From a checkpoint of a small image classifier: arch resnet_bottleneck, held-out accuracy 92%.
Rows from block 4 of a small image classifier, named by matrix and row number. Rows with one number belong to one channel. Each number is 128 + 32 x the weight over its row's rms, rounded and kept within 0 to 255. All counts start at 0. Numbers have three digits each. After the name is the row's rms in percent of the matrix's.
After each channel's rows are labels from the 100 images, of 14976, where the channel reaches its highest value: "peak on" is the class under the peak. Only what is clearly more common there than usual is listed. The data: simulated grey scan slices of phantoms with and without marks.
# convs1: 3x3 conv (model.blocks.4.convs.1.weight, 96x96x3x3, each kernel summed), inputs 0-95
# convs2: expand pointwise conv (model.blocks.4.convs.2.weight, 384x96x1x1, transposed), outputs 0-191

convs1.42 096:119093184127136130115101130107193134172074123174129122126106130158154169094160123118151136124143091104138136164225206122136141100090170119098128132151122112154155162120102140149065121095177127128116137145146145140100139111070085099213130152062155103109133115118194128151090136124150063064
convs2.42 098:128099137128196152128117071152109082095119145128129128123069118163070117172050128128128157092105128058172103067135097089092128128128128152128128168128128131128166128096095128128128149101142128128095104128128136129128124104108128128128128128145128108128128151113169158115128145119095116128239155128128138085133128128128113160109085104126162157076062128128128128168128128128136156226128074184128128075104066128128132135131158128136054172128128128188168128128128128091170128111128128115139128044114173150128128114077100214125146154088128203147120063128177128193106155150128128048
peak on: soft tissue

convs1.3 124:079116139122156164089143107189077189161139094108107187105125160142165150099131121111170102173164162183138118174091115173163149134182132134140146102148167097099138164127199111157137156149135155146167184138061171116152159120168179155099145114147100147084114116116152163140088127208160146118
convs2.3 114:128134097146124128128128077136124067153180188104128181137118099252105116128072107128128205069128152134184149105142148152128128153128125110130190080159155075125082128128064136157076128140128116135128083122108128139168126105107153108155128160116104148164142129149129128128103118173200128112162128128182156146128128082128073148103128128128117156131123161188128165222201189128078162215128127128156109102128111126077128089095119126119152128128167136063125128199128166128109239144128106108142121005112128150174166139119115102137092106128090128165126128128104131144128133119068196137
peak on: lung or cavity

convs1.53 096:129172168101208144148102172138115121142125170114174131178120128168104114163064109141098110101103089113142152147170088094157116130095108154195115080147086021092149150150114126103128115103137109138122096152107097104152098151136137142134103121177149203110031131086131129140168153122096143131
convs2.53 099:128128141128123128042131126149147125128128113122179049058094128128049183140082122108151128128150226128146128123191128146113104128149056168176112127086105142189126153108175128152125188167146128105128128099094128128176128128065185141128167128046145128057128128111162114150167096112128128127150210128102096133166128128111152113128137128128128128128127171128128133172128089128122097128103125131129111128183157132116128140186094111080128125128128192144153128163121088128191158069134089117075119087162128128128137128118128046144150131174186134128115128082128128128144128136179128128
peak on: lung or cavity

convs1.56 103:113126197175155103140122087106064174150096149124119098070154183161147130104106173115184132103177117116141145114152155116143135120112116101077135030089073129125132158125148145113106141136150101098194107161148153158125135197098121198139158137155142177114126121107157101126090143119040112134
convs2.56 100:121128128171048128100134152150128070128128128061128128128107128206124069128179107128128104167139128131064122180144157125097065171159218128128114158095034114128199124191108084128144128123141118108128061122109130128105118175127135161108119066133128112128120143082154179128140083123128045113151183179114128128135132043154160112138128117137160128128102125122128128128128148055145062152163134116128128094128128068187127188091142128128080097081128128122169128128171154133193104141102081147146065128159151128128128072101128130182089075128128199080079127116178130128072128079128082141
peak on: bone

convs1.30 112:129087113146161091079169131126145168156127092084139144143092144146078151208121091159077129082126115129119132117108109105123189198173155140150086132134116108153116132138069116101159147115110103109217077123116128170101106129093137149057123136111162225128119120085134072155152139093096123146
convs2.30 098:170128128128172094103152128166168111235073079132102094128128137128084067144165128128116214128156128142133127114143173132147105141119139106162128128128082096123128214098097142128135107173057120078128128128128036128080092128177160083080128139122117128182137128105128128084128112101128128137152107161242174128128161148143128148052128174128073183112112128195155115110128126128128120051128111191065143133104091128128117074156099149118128128154135121128110127110169173068128093128128159096128125103128138112159081084059128128133121164128152128189128187121189209115128193156148128147
peak on: lung or cavity

convs1.12 096:125104197078215142147143125137123085099138090098195135113116126102097131164072140108107121142098117127126119129123115173119170199135115173155096152186125087125135123117138190102141101117128107148158115137109115128126147181171181226115130112075204128128079166105098145107164157097108120149
convs2.12 093:140123131128139115157181100132068128121115083180082119103191128124141107135096133128142170105128190155130069138162136128157073132081164153158128128113128139168113157141149128128162128128128135081150117108134128207137120158129064115128130128128183128128174226085128175110113087126128064108160062128162107086131128128104128126128110107168096125070187113064128114161128063128128112111094157095128234109140087166117160122153116128116119094128068150081160128172128172127128128113128076100098155128168128132098094081143101157053128186128082142140128075119128117124161180132157110184
peak on: lung or cavity

convs1.38 093:102172123146092126153141150170130108144115179139131137123155050128107193149142110110171131116113202147107124061088107098147121142188125150133110145150213163111096123158091084127161154136158110171102098089098137136102134207065164128136113117077100073112180105163096178101111098112119117113
convs2.38 098:126089128128146128167071098093113128128173128056095093106121128097044060170125128136128108153155128128128151146116128128151212128128101128139128128162128151128101128128117146171128124128107129175093123132163018143039128119195128134128088151188113119074175128117128128099140128187121163128186119166128206128128108128176136100090195150060128062118160136128112128124124118123128144092128128088184128181169087183128114080095128128168205128120146128128157068131155094128166071122121128085128198128128128089144140089128153128175128087109128128128141128172148106115128128161061128141
peak on: organ

convs1.2 110:126128147140216156158143185149146118184178089121139115161086133157114156190112110105128072156105083136124122131111106089123208194112140136156171115148190105151133149141148106119155117116115122159220165125120127101162143078147135182150104146088181146101117192124124093111137186144111108136
convs2.2 100:134147109151163128095045078128190126128129032108104128081134135068128080114128198067110137143128128125164038128155200146108135128096136160188167095128106128121121174149074132128128113163161128128101108128128190128128089128086128117052055124128099059121116133128170110128130141142188109118128096103128128079128102128133118128145128128128128128107176142128192103156095140128093049128139125149128113128128079240098142039128042053128102089082063146128128086128087150075119161128128194128128128173098128164091103134034118121122107128073179128140123101126151128169128174123128128121
peak on: lung or cavity; organ

convs1.20 095:100200125143156077165149092113102125132187123105149132160099130087107152145138128128125134232070135103101122098117110111128124189124077118104148138114121117109135121115136125165106105129105161119186136065186147131173161028190099111183111144074083087139135159108182132117093134135128115119
convs2.20 103:128128137117128140120127105110157135128154128146128211116128128128128128199165087170186094057060072135156120178128127128074128148156155131138150128128089128141136136119128093128128185122117157151050115139128128121092189128196185128132178128110121136115095128135135117126079128124124156190128077161128106128033142163128128128128129195108128128150128106104128152129128138128117140133187073128156063029158167109173136074113128128128183128070181121171128123128128161128185128128128128128123097128135130082093155238096128139115125128128153128128075117146128149165103115128127113128
peak on: air

convs1.88 094:144164191105167138135080108123104082118091141163142155125120162115118119142159119123126149167120134154115081086147136175145149161161177108095112104174138115134109113100085113133177110177145133150141124116139126191201154109092145209149161065114205196098120125171216154121130156103148117164
convs2.88 093:123169160094082128113158141138140140104223128101197089159083128128188083095120128133123101101104000128208099128128168159128128129128140162095129128128128128169128152035129128087099064153128074148109128113169143092135128172128128128122165116128128120085135174128134152128128118089128118128128101176128128128088102156128128118111227146128118128080106101128173089128136153129128099177130140128098128163128128172086163094089099128147160057128147042128128128117130146112128118188114177098128129120128128154079063128174081176125128105128128143141128128128128164122188181112079202138
peak on: lung or cavity

convs1.75 100:111088147155135090184123184158107176092111154159153148135151103120133128086130138104099094114099135098132129147097136128161146151142208126127139098131085090160142132138099166115090096136164094132077119173158120101122118122088147181123111151184186047135080143131133061201083096071116114060
convs2.75 100:159186128128157091128128132164103058103096127128140128128181060128177160124140128128120162128189128098124128154128114117128135053104128128013171183100083128128068064114123095120128124128128147126128147140115168128128145048128086101170099156107128118119178107128118102174128152136064128231134128128128114141128128128160202039128128146086118139042155131128128145162120154057107172128194129128072070093071128073150174074115157117168132128103127128128128102089127128128137114062128128142172171128128128128144197128133114168157208103128128077108111128128132110152111156128192189101
peak on: soft tissue

convs1.5 093:158103110088088083140153111099236116133057105061112153070117165129128093149155153134145112080156092090128133118091123070125105117098102115090127156130080098126116134132144088141105127159152180073153101133057136126103110120102112105140135082129144190161129089082140132099149144179189135091
convs2.5 105:099130132114154069142093195128151109128019128132145128148128157207121121128128128128123164118135129100107128128129087128128128128075112119128063128079164176128159128149177128046093143151226070166128144128128151128128128135161128088114131032119140078128169128128128036128167136027133128128128139097153128073128128128093101128152089128097078165126152144092158119123072136128064128128173128124141106092144090128163109255128140222168077228026111128121086162159128160128062128120137120113124128106128137162128128145102135159128128131141131128109128160097085128062129162155128162128
peak on: lung or cavity

convs1.59 088:113149121111149079136136073151177118171065110142072113122087126088184152098196147122198124193112161120105134122081117118142113137097109113041135174084141154094108104169146110084125128164132114155157173126138125137086121067114103092145175138074111157145168132100101082147137123188112119165
convs2.59 092:136128100140128148080069137145084128128128087128133063108152167119106139128128129128082085128128128140139090128137128180179128128131164151194128136128178128155215096125141128100128215145128088158141107037128128119100159128106092128088208163066129128085136109089156128128113096166128169128122111128109128161186124128147088128128130128128194145159128117112127088128162127104134077151204128107027141128096128148128128080120128108142088109127076126135128128194107165088093182119108074180128128128210128172074103152128128079122128066145187061128146121128128094132120107077171091128
peak on: lung or cavity

convs1.64 101:133081148108132112104149077109164108113148150107158154101123086090110150104089122145165127158054163128170129112106138099189114124075146147137081141139130146119123122135120138137141124146167105082154077104050088158163099157116135048186135132054092100120072135101094127157128169045147088173
convs2.64 091:128067177155180128109079142111153128085169133148121128151086128107128109146128169098128128122138161128177128128177128146128116128111128104128106110188204150119163128129128128111135128082143097113080133128128100104113128097091128165152160128132168128128128091164128116172114212128139185112128098044200128122128133128199132179128107128148114144069106128128121221179061000133134128133128158124134081101135076102118073184079160128192124177106128145169128128106089128191109166183111152126189119145128128121128101113128128128128128148150128128188126128128149124115156128210172141148
peak on: air

convs1.72 109:140108234157156148117160123137123117151138156106111109068120104131112075181146129149120100104073077113086119077139161108132110160152167093151113141079137158106118146136142096087132150130114107105182116146147045158045174124130147136113144177226166117139073123110145147121145124160123132094
convs2.72 092:126128089193135128128128083118040102117142128173118035162130095119125128123122128162128114139128148128128156128116130107128183146130128094141128138168125128128102128144128150128128180156065076195189125130110072128190076089011128070100164054120125103075110128068128088088128181122128184128128189154128132128168128135165086111098100147121067134128086091141087118121165128128056128128175130128065140118148128128116128130164128128061180128180158189244128147136115124175128193128128129128122128160119128111153156112125139143098132120106128109138123123111114141128116128128128089121
peak on: soft tissue

convs1.73 107:105188117131104168155150113160094165109139142134184072072116122076073126086080098175105138152052171162130122096160139212141074112129149153090090150132187172153125102085124149122118108133154130152079147118125094179162133143161118096116118140152125151128154137146168191101080071095137128119
convs2.73 096:128138128107153099111161128034144173128181128151128128169128124131125061123137098109158128162128128136114144108157255130128128128144128128097128124091128241128097113147139128128093128119128188170145149055128070000163123117146185153141139152111124109128149128111133093160128128118180109152128112082142126128178091133128119179090112242126091072128171134212091094135128143128134144112128179128153105106087161130150133128102128128140124144188138128184095128155089153128128137128088129128156178103079165118128199128127128128137165128144095105066146128190128108156113131128088144120
peak on: lung or cavity

convs1.67 078:152161151133144170187082117155147084119137191127184108196134133112113114114082164110109197180099171156169162108189163208114136152127157188147123151170129132132128104126055169177124110118185125095081160132129113152119104115077150112113090125137149126107176175123126146107117118115166159098
convs2.67 098:128149162135019128131117112072098085092128134156113121116128128095203128190137145098168128117128143115103081161128105137120189096145123109118151101137162170111155124066087120154128089115116157128128128128076127035149061122121128138136112158128149128128086128128082173211128111089165100166128120128128162170121110128192145142130104147063140107128117086128153188132083103183108128160128064138136169128128166128128128119141150138135128144128156150110198100094145065113128138105114128128128192142101202174128194119132128128128167138120126141089128137105091120170169158128128109042
peak on: soft tissue

convs1.80 103:120047124140145137067157145144128149175130129158172140122139145137151062156232083182071134114096155113112182055127118143149122120111168145078125141135145063110151083166115112134124152189159119123159138140155113113117140085090194131118170117146168126164088120132120108123058121127142137100
convs2.80 098:128128128101071128148128080109128146128128145184163141128125128159157136097128134176206148138061134128157142109078089169159084077109178190128161174130128032128128111109101123084128125121079128067128162116126128098128179203176113128183117128189128110128128119128166178128128128128127128128128162164158128128128082088123028130102143083130128131128115128065168105077173128101179132128128128121147141128128128119103112070128171097150128128128080151181157112111131128128167128179127144109128128084109121128162162143128163103128128142173130116124109065077120128096133085128128174109
peak on: soft tissue

convs1.17 112:098117166112117117104131062100132161073083160110167162124114182131127119119127064100155146126118123053129089115114128157223167101132142131093059134113111130096136104126145110064165130197111100127121171117082085109117114097133131210162140152096069183117164135163121124118086099149129117110
convs2.17 108:071203141106125128187153128116085142092128122128152128101138026121075128128173109196182128034153146124133143128128134128100128098128196226087098120167139157128128128135128133133196144142128164086128054086128128101088166128115106095201202128120081128097161128145128140145128074135132241120098128100102137103084084063093155092102128128146128139101077098128012095163148128086128066203141182128108133129128128173128108128128056117120110122128077143046159111128090142121107132128139128181128122129058128117077128072129094081087140128159156126128104157128101128107063128128167139150
peak on: soft tissue; bone

convs1.4 080:128084129104175150126093141120156102167130146112178122167136145124084089150093140070118103067106113086116137137114131133069111177190131134130091155116122125135153180099040150151163119141140167064167134183168151142161144181196146146104096103157150127099138178095095137118181170106156185149
convs2.4 094:128128147126149128128077083169113125128108064081198128184128128130217091092128128147134076128128093128128109037157195116090128186133138133113108099140128141128128128153114139138118128229128116146140145127179121128065124111176163128128128078128039069161129128107144098175207128128131124128128097128055115128128128128128140125145128073177128098059128170122114128161131128056128157128105128128107133201128129159079130141129134137086138108118140155143085163130119096109108134093073156071137128084128128126121128128120162104150128128128085124177135146168140173094128134128141112156
peak on: lung or cavity

convs1.63 103:172044160182106125095160110129146163159111119129134161104134163107180162110171145120157128147116116164128168116129150150105109130163193135086176189172130077101096108140158083156137170160100196112157109112125124157116178162130126091056165142116123088119130124062176103142058127163139150102
convs2.63 096:085146128128128139144128139128160128138127152110133104066193112151128144128128120124096114070128128128128128145123128156042109195072128128084128128102128072191176128167160104153128128169148103128114098172132165199128237113161128128099156128128128147175103101180142128103148128094108128134215141097180143128112128128111111207113109145158130128151128128102117159174128100069108128134128177155128128128128128147175128128078128182153116103128087060128093128128128062128112104091128100113128063128091150128146126082128133128097128128152167160128087145189145105128095135128066171106
peak on: soft tissue

convs1.65 097:131118197083137085159128111094127089133102176135090125144192170130120140149125101164081111108104080152104074101112142164160202098109098156140124099070156159164129151128135146081135101145147150117183114215124113148122135136142079231118151133143133195116102143113165094086166130114126142153
convs2.65 100:135128128128136122109208128186188103161170048174142143091116109077096141128128136111145098128144128168152064153075083128128090148186208101128076092133161128128098171128092128106128083149162151128121070117094108128146128138156191128129121135139203128128128113128128120128041129128128130128177128042126089128128128082128114114128097113148117128128150147130122151153155187170158137153160206120116128128128132065128102190064183169085090091128115128123074157151163078160128117128099128102135077128098128093128058128077161181131053085128128128128139091081135168128078128128095144056
peak on: lung or cavity

convs1.51 113:132117100159144130075147133171127108095176177156107170098110146120145157127143126156191124143142150092110106112178089126157166121031139148061112115118188147077171106135181144146056131155196113134131114114134129123074152131126183131137123130109133085131147134156131167185094131066153111056
convs2.51 096:098120095105131066129128128128016163159128105050129072128161128095137094128128218088128128145101095128128190135128100079128128128170143105109092176192112123168140122179128096143056193066165094111117193165182070165143126128154128128128128128160149095171156100128228128096095210128143128026128125160155208125124150127116111128128138128153128147128187110113128159128128128109081090102027114166128128152116128128128051128126082086128130128128101128110115147149158128128160184102097150189120128128128199063100052131082157151137128128144158121128125137114142167082104164107102040092
peak on: soft tissue; bone

convs1.44 102:150151072116137207142103061105140143107100152084144091143112106102129088080035174126106152130093104120104113132167137157126071129086065120155140107143177133157135129127100147112141074104109137181159138136127123139170159141126163093060053086135072181134114149120149125165145135093080121115
convs2.44 098:092128127108067128143115072062128128143128052147109165102070128154106088128129128128128153186136128082128155136129202128128161128170106128128128151080128128123105128156188115128128083125046128167157128128069128176139098161128182125128171173128128128136128117154100115104107128121128139140138151136063151198128102128174156164133060177128128090098164164128128128159068119107177110112128086130152128128140142121138132169081198102162062128082133097128114128108115152132074128100137124151064140181156128113128128086101104149128113128209093071165124194128128128128101090072100159128
peak on: lung or cavity

convs1.27 098:185176137188127170143184102077167152140109108153164163112131175151167125114127145116113135153200105101123138145129148128152104107035136109109101088170066119130130127156142123142122150169141050103191099109169171127135145087126123161172116166171132079130143153166098135126056109111108110078
convs2.27 099:174062119142128128121182137128167199128147128169128114142112130097080158160128167128126097151099115128128173154155081129128128088159194103164128128038128132113126107107102201057203128164118171094130128144117076078148123103144117122107128128180100167091128161216127113128128082093141119135127128128128172158128135123134067196153128128128106128145094110030065128142121128128167128105099157128082114038079166128117083124111128128128128096147116120142065128128128118135111149077128177116142113128064128152105135169128172128174108128093117198160128128128160114146163035200079044128
peak on: organ; soft tissue

convs1.57 102:121092036152160105088125073145124091132109189123145130143184079146102142113122138129134175124141171152137138156132110126115094070124128150070078138109040110145094095127124092192103173150149116031131119155133170142146130096088084086180132129127100128135154115120138120127084091142100118185
convs2.57 092:099203128086128138082060128128128077128128117166154149118128177128043128097167128128153099128142103042139108128153035118142129096183151101218128140128102128128128081161163147172076128087128178128128195079168150078128087112128121179102128134144128153128128111140128140127117101116130106128097125128096141123173128140111122146131156161053118120060128128136114094169128063175179155134115128151130174128148128100072169128128128128158085128128152128138128039153035128133044097138155122128128172176142114088083128120151069128165200138121088128157128154169128101169145097128154128108
peak on: lung or cavity